config.yaml
decoder_widths: [48, 96, 96, 96]
optimizer: "soap"
epochs: 12.7
Rows from block 7 of the encoder of a small segmentation model, named by matrix and row number. Each number is 500 + 25 x the weight over its row's rms, rounded and kept within 0 to 999. All counts start at 0. Numbers have three digits each.
After each channel's rows are labels from the 100 images, of 14848, where the channel reaches its highest value: "strongest on" is what is common among them. Only what is clearly more common there than usual is listed. The data: small renderings of single solids in any pose.
# conv: 3x3 conv (encoder.blocks.7.conv.weight, 256x256x3x3, each kernel summed), inputs 172-255

conv.83:515478518474483511479486516493481515492521481505494505483531484510492459518505507467542507525471476534461510483453492477543478522514526473519479490516500503515481496502482492521491492497503524496518511513515527551460484470461471498518495540479470577522
strongest on: star block

conv.31:523477536500463496515467500496512484470493552497473513489482542491441504493495491506544493488470453511482478498526509543482495498456490521524488490504479534509507514517501516496500480492506522494540506542518478565534539446478515459482496521486474526473
strongest on: spring

conv.122:486516485508488504516505482487483477502470497469519509455492477448489498495439474489470525527507520495500551479483461525493512486485507523481488538486459472514509483497500495524483499493511482481507465500454507495495490517471460533481526491504496504518
strongest on: spring

conv.8:522534481507474505466462466497494526502455483479505480499458507459504553515495507494449487499509474489515443522492512473505455494519520490422482450472496491520481484507480492505504480493512498520496483494482474490523452524509517505481496472495497507497
strongest on: star block

conv.146:485514499489517458502480501463466489476458460501517513477470505524478508489523523511532478489522475453540507494486510443544475486458504515505503524490480542488495489532526486490491498484458504482493499496489487538491500490531508529514479529518469541479
strongest on: star block

conv.74:517500496507483480508494509478457523501475501542533520526493525499496501476522492527490493489509538481500476525495517508500506520515499528478529478501528480473529539515544508490489507515495511496511460560531475567533519490515502465519505483517497508475
strongest on: cube frame

conv.199:438540485434552476524519477491492512482531513430525466478478511502504470537482491471467506505510441510518486490489494512499510542474459520539487470513485529470471439506470510539524499502526535497520502491470442497504541503506475534498476508481525490452
strongest on: spring

conv.148:488470490478527513511513502520489510523508515458482483469477468502473469529481482481535487491468503517478552497474484483461461470495493502539461492480494546508496538464462481507519479517454472484496501504491484450438506494496473473492508539515508479506
strongest on: disc

conv.163:541493463469530512516497474479488500481481498525493530484500464460505541499472470519542502478490497505494520512501498478496465474505456460501512545450507518460475534490535462466510517458495483485482482478464499480510453476448495482455499467520471512521
strongest on: torus

conv.105:519511536518523492503463472492528518504466521472513504474468504531499488517486529514508493504532478515537527512499485480486518442491457477542503451467469491480480485520486467539491478519498453518479489519510511507472516446511518489496499549520490463502
strongest on: spring

conv.198:498518474488497472470522564503466490479521483493458500529466527513493504484545490483516477470433528525523505486452535518483423501475514441476479483509508503522492465472479513475493498505497467530518531512501513503478503488470501502469503513486455477548
strongest on: cog

conv.111:486451487516496502502469471538505532519488464482502461485471471477493488527488483490485495516504468547490478497505537467447476480505491489519459483490480515487465454513479470512502504512481473495491509476524513461503474493478524503497527507506477489463
strongest on: striped

conv.49:484468468528473493514476497505512498466466459509487491507487504452513534484485535515505513506472497540479439503520521491501475501510466463506504484517509482449486458503506528507486489499491515497495518476480520487539448480486547505522527499516490546517
strongest on: striped

conv.210:529498491504488485516498536489490502491514507489502448498524544513524492495494442509508490500469504480507520486492466515488490517527486487517478466503501523501476512493503506498487531517530529494480495508489528500455526466500477503518457540459492544531
strongest on: spring; cube frame

conv.137:487486503528505460540480467515500465447487538455473529527505523503526481514494495507524474499459529486482452519504443531495498526455500486506512515492456487499482493476470481513489483503538538508488476512570471508539505464488504513474550466504514480490
strongest on: spring

conv.205:531517473485470499491484499534542527493456511498515535473489515422500521557499504503493519461488545505455480538521480474516504501494555487490474497513483521537537526487521502548441555496504500494503512499536531497523476486520455534554500466488520536474
strongest on: star block; jack

conv.132:496435484511498500494521539507466449506510529508475529482507513452505510496497456505449496510427537460472491510447492525472511483498504493484500481481508448484521443468504511465524529486502531513490484474459479515473466522527513511498477501503532480486
strongest on: bumpy ball

conv.28:489494494474506504503536455459496482504480484515503490493455470517468501484523491510502483484479486457510491491465447470519460517508472498436530496489487474506482492485515511459473503509492479487500486504494521484483509476498503471521463470480465532526
strongest on: jack

conv.89:455512501500519506507481498499515528499498501486514485497462500517547504530479488464475508493506509487548492518502546505498519484512492519475506494474463493529488509549468499512489497525500432508490501496482503472518511499483520547490476524488456514526
strongest on: spring

conv.213:505506475577549467506500534495501487459523482474507491516539487495532500473497526521476445505506502501503512533502479477529465495494474498492538517481533527479488457476524475485542514489486479499501563519505488499514495501477467559524469492508528490516
strongest on: jack; star block

conv.24:496503462502551526455510474492537498493499509486541482546518489503483480517499475466529485467503532532515522487545484482527506497550473461532511483513496531493489490463452538510540505512506478491516527503517510488496493482520512521528458504510473453564
strongest on: jack

conv.113:489418468503523521492503465485519500478494458509466547496477487489505511520496461497465492488497468555507499518484493487488496498513460469458507475495486463455483482512506516443481507503486494526513460471513557483476462509477521462492501461535473474486
strongest on: bumpy ball

conv.0:499448486486479533516484464489506505493498531488520519450497493469511472517497478517427481527443520455451487498491477532470484472487476486502514468520477467487504462490481561521519484472507510495497494490520517448515482497490510477504514512487489455518
strongest on: cube frame

conv.220:478465484481485508521524526519451500493481486536507462467504490452520499461485474490534508526500486505498479515484465472444452489525497468483511514491556476501489501473519521480512483494509500484464491491512454486490505479513470456486490492493507496476
strongest on: torus

conv.53:487513500487540480525499477471474458434514490494488491503505504542518492464470454471491512502466465501529508487510469502479467499490488547538476545530504511490492480511490469510480458488515493481498514507496516422490493487518504510448495492478476542516
strongest on: cube frame

conv.101:503517536460520492478523484510484517521494534508541488478523516482481501479494550501504471479495501519514505508497495521504489506501484522539498511483478502511445503530483482507496543502476477494471498494514423483474530504466450525506466501516485515499
strongest on: cube frame; spring

conv.217:485512472502507485490435517492495504498450508478497500478486507451509483505500493510472505484520497495506503526478551517515532509474497456526485469478470481477492545498480507524518489535503464495546464470502503502535469503515531503540496559495483452484
strongest on: jack

conv.43:478575528509522465507462491514557512503450536467520515530507488468535478543492491484497480490564554463497517503488492533481523509492521479527481506489472506504519495511494530546490510503529501522504538547514511469537501458525471543501484509468477488538
strongest on: torus

conv.218:531458494499551478508500517486442471496502471512495515536469494546480486455504485503523497482393492450516483479490481504504486512510491482515494531523527489496448487479492506442513509484530487475487552505507519501482482511455508486470506490479487520536
strongest on: cog

conv.232:489524490487513471506485451468498505454481498500482457511470503494519456526482541502469518552483448500517470499521494499513500496499517505488559501494456523508492469522501540520509501492512478493517463521500471467514488506474486500473528510503485537550
strongest on: cube frame

conv.47:479501493505496497498481510505543490492496506490495502465468501488492515514487531487536497488484509515457520515465525462491480505499569469490462471481481479501503501508479490509511488502532502527511462500538545504464509505491493441503501521483484452469
strongest on: chain link

conv.112:509471519487475479500464497475474477525484494507490497490477465494466523505494467461495519478650479501498508525460506499491476473484513498458460489492468504509486551518509471499510491514494465473501461474429563529453501530435489508466528458495454515496
strongest on: cog; bumpy ball

conv.222:495481532475453514500492555506530480472504530529471528546529495531509485499490453516454489507502509459485473477515480499494515495512551519500502501503461499495560513552516544510488515504503522452478472526554523527521519495526555483483512492521479524516
strongest on: spring

conv.57:534503517519489524491493526493473488508509526496517505456533490508473476515476504493509502486578519493501479507519508520495521503509502535505515466478502519504505491484495465499534490533523445501543503533492520500466511510508467498498542568463478489517
strongest on: jack

conv.144:527485536503478545497546508529490480537547496536521485517522505519489515474516451490527516489464551480495496495479511488497496499556512488469498503519553459504498536474532515465511492504484512474497472503474539505497545513472494496466489490485502547521
strongest on: cog

conv.120:563484468530506515505495461497464490530513480525513522500499486440486496495502464517518498506589511475468462498476478515489485508495502469455498522514494493528476482505524503492510500511489474466503493477481510509515484526481499482481527474493492523505
strongest on: sphere

conv.68:509460505498482503505507462501474477484492515506540494488516502508494456450470454498522500541510517502494470477512499511506492533511518488511486501492516505491482489488523503502478530499486510433505517540527470513525511454469520540493512466485501530495
strongest on: cube frame

conv.90:470469441489481477525503500525490497502502488501546468519463483437524501506501478489470501516522505510460483507477456497488462476488476483487468496519498487471528473478524474492478534524496516501477467447551480487521490490497474526486494490509532497502
strongest on: sphere

conv.186:513477547471505490511491514527510500523515513504521491497497468524507487481476477467537511485460501514490476503473494502480505515516511497526494492506495462484483508483523492489501510508518487467459485527474538512525540493479523515468482529483477510539
strongest on: bumpy ball

conv.224:461518503479477476503508482520500458481508490476504519462475503475470498470452452487466493501479497478462521484465451459492519506520518493486479488538509450473486490456494476502483517470496502511503511541500576516452542474480479468470489495490503504487
strongest on: bumpy ball; spring

conv.17:505492498491495502483524464504501514495510432502489502459490486529481509471479453475507499463493505494514488492542495489528480486513498479427526495490487497520485515510479479476461505469484521477479485513510534479478520472482494459506454500480504538509
strongest on: spring

conv.76:503528492483458524452562511513527489485488460498475467477448489519479473518538499453506479420529499485498457476496535515514477499514514510506495497499539512501502495485483473487530535491480481493503518489496482500523496510475461484505514469431450500504
strongest on: cube frame

conv.174:548448485487527510511496497480528481514505515514505517507512484482506497490514437501488524491469528510477455511464463486490540469503497504483468529476509483482506576524494511502452464522490499417447465492490499489494511458464498493457493454524501490478
strongest on: cog; jack

conv.192:519486468480506496518513502504504491513548474500478492494498437479497520485527484488508507505467478529447494511473518474493505513494532481436479505460503489483478512486484452468495488483482498468490476471481552507496482512477498422454500461507486465476
strongest on: torus

conv.236:530578490510503461483450498469509501489508517481456498511479534498508523498492521500506512470468482486546528538509501502504493507468498516512533480460466536527472479509467535507469505487511538527524484490488496495468483490533487503513506501519472493511
strongest on: spring

conv.102:478527516464498496527517482536533488482504497478482521482495473516460507535476509507514503496528510470480455462507485522517545476481510518507538526508527512498503538501506499483483526500515554496496509514512453503501503493514495535515457450465506509489
strongest on: jack; spring

conv.3:487520458468467468486530489463519506477502478498479505520461490473492489496501573445502503472485475523486504529521481519497474493480463496523512505489471517469490486483485534516474476480450509500495551466498489485475474512502508477515495456486477481465
strongest on: sphere

conv.209:498499526510503487497456497488464457491481494479504505475500476475447484488477478528501469500484489501482490475490489475506529482488473504549475492488493502472468513492486448468470496495471515460455483481483502528493490453481504526464478473536528505506
strongest on: sphere

conv.40:511433459505518484536505477453444507509479522474528512527490490461507487481490508526493481526519535462506491511523483513507476438499448495478503476499491506478492478444518510490488495508467518482475517519493516461524514476504516493517491518501549503441
strongest on: torus

conv.171:498523495493495533482486501495473483509486554535514457503497542475493496524506530527525515467478487476478477533503495508531474500480479512494481524513508499500524506488516485485485502516523470508548518488549466478509519515500515463556508476484454508506
strongest on: cube frame; spring

conv.239:490459514492496505494542519531497501482493499481532530495487502491492455506476501511501495479433540465482471460456510501479507503524495512541481489504495446526522524538524526514566506528496508478487495535527474480505482515534484537507488468501489475473
strongest on: spring

conv.242:518452523467493507490511530516459500526484471476492453479516479478442494458442521506534505474514490511498509516489503500481476494561488526538517502468530486515506514501485515465542470488489499500495511496532474461486523492475480468498467459499524521494
strongest on: torus

conv.25:525478503485527492530464478465490499511513459504503460488500507508496479453491468502498507529497485507504498456501475487498506497515485509536492503483464494494481488538488509485478493518451471471445488458482518468527523504436504516438481453509509470503
strongest on: cube frame

conv.162:465517479487479513500496463523559519484492479493501503496489489468460486504511501492520493497496463503466507497478469528446490476531493498545575538502503524495463498485500498504504537454502505495537497492515446484521498478493481482540505447498456508495
strongest on: disc

conv.202:521533494530520469490534492527514534519523488495491468503489513501517503511515476479535484481546478542505496498521491452497458487473466472526434522499494551494473515472477462491467488467501466481470483472495501465522489460463521455477515456530511488513
strongest on: torus

conv.194:511558485490501488462475511486489520475472485482497481553486521518536468468522571477452498458554487497523518516497511500472525532487494507528516518521474525467491474508476472496509489492522445495482552472505474477479465511476531513546497522502459516524
strongest on: cog; jack

conv.33:495549529511545482502506506472494491455516486469483491517461478498513505494546561478488502514528512476543493495533506475518468488506467497514480482487471509488494478487465489490499538479505470494477490490537487470482456465483497481533497468482493505536
strongest on: cog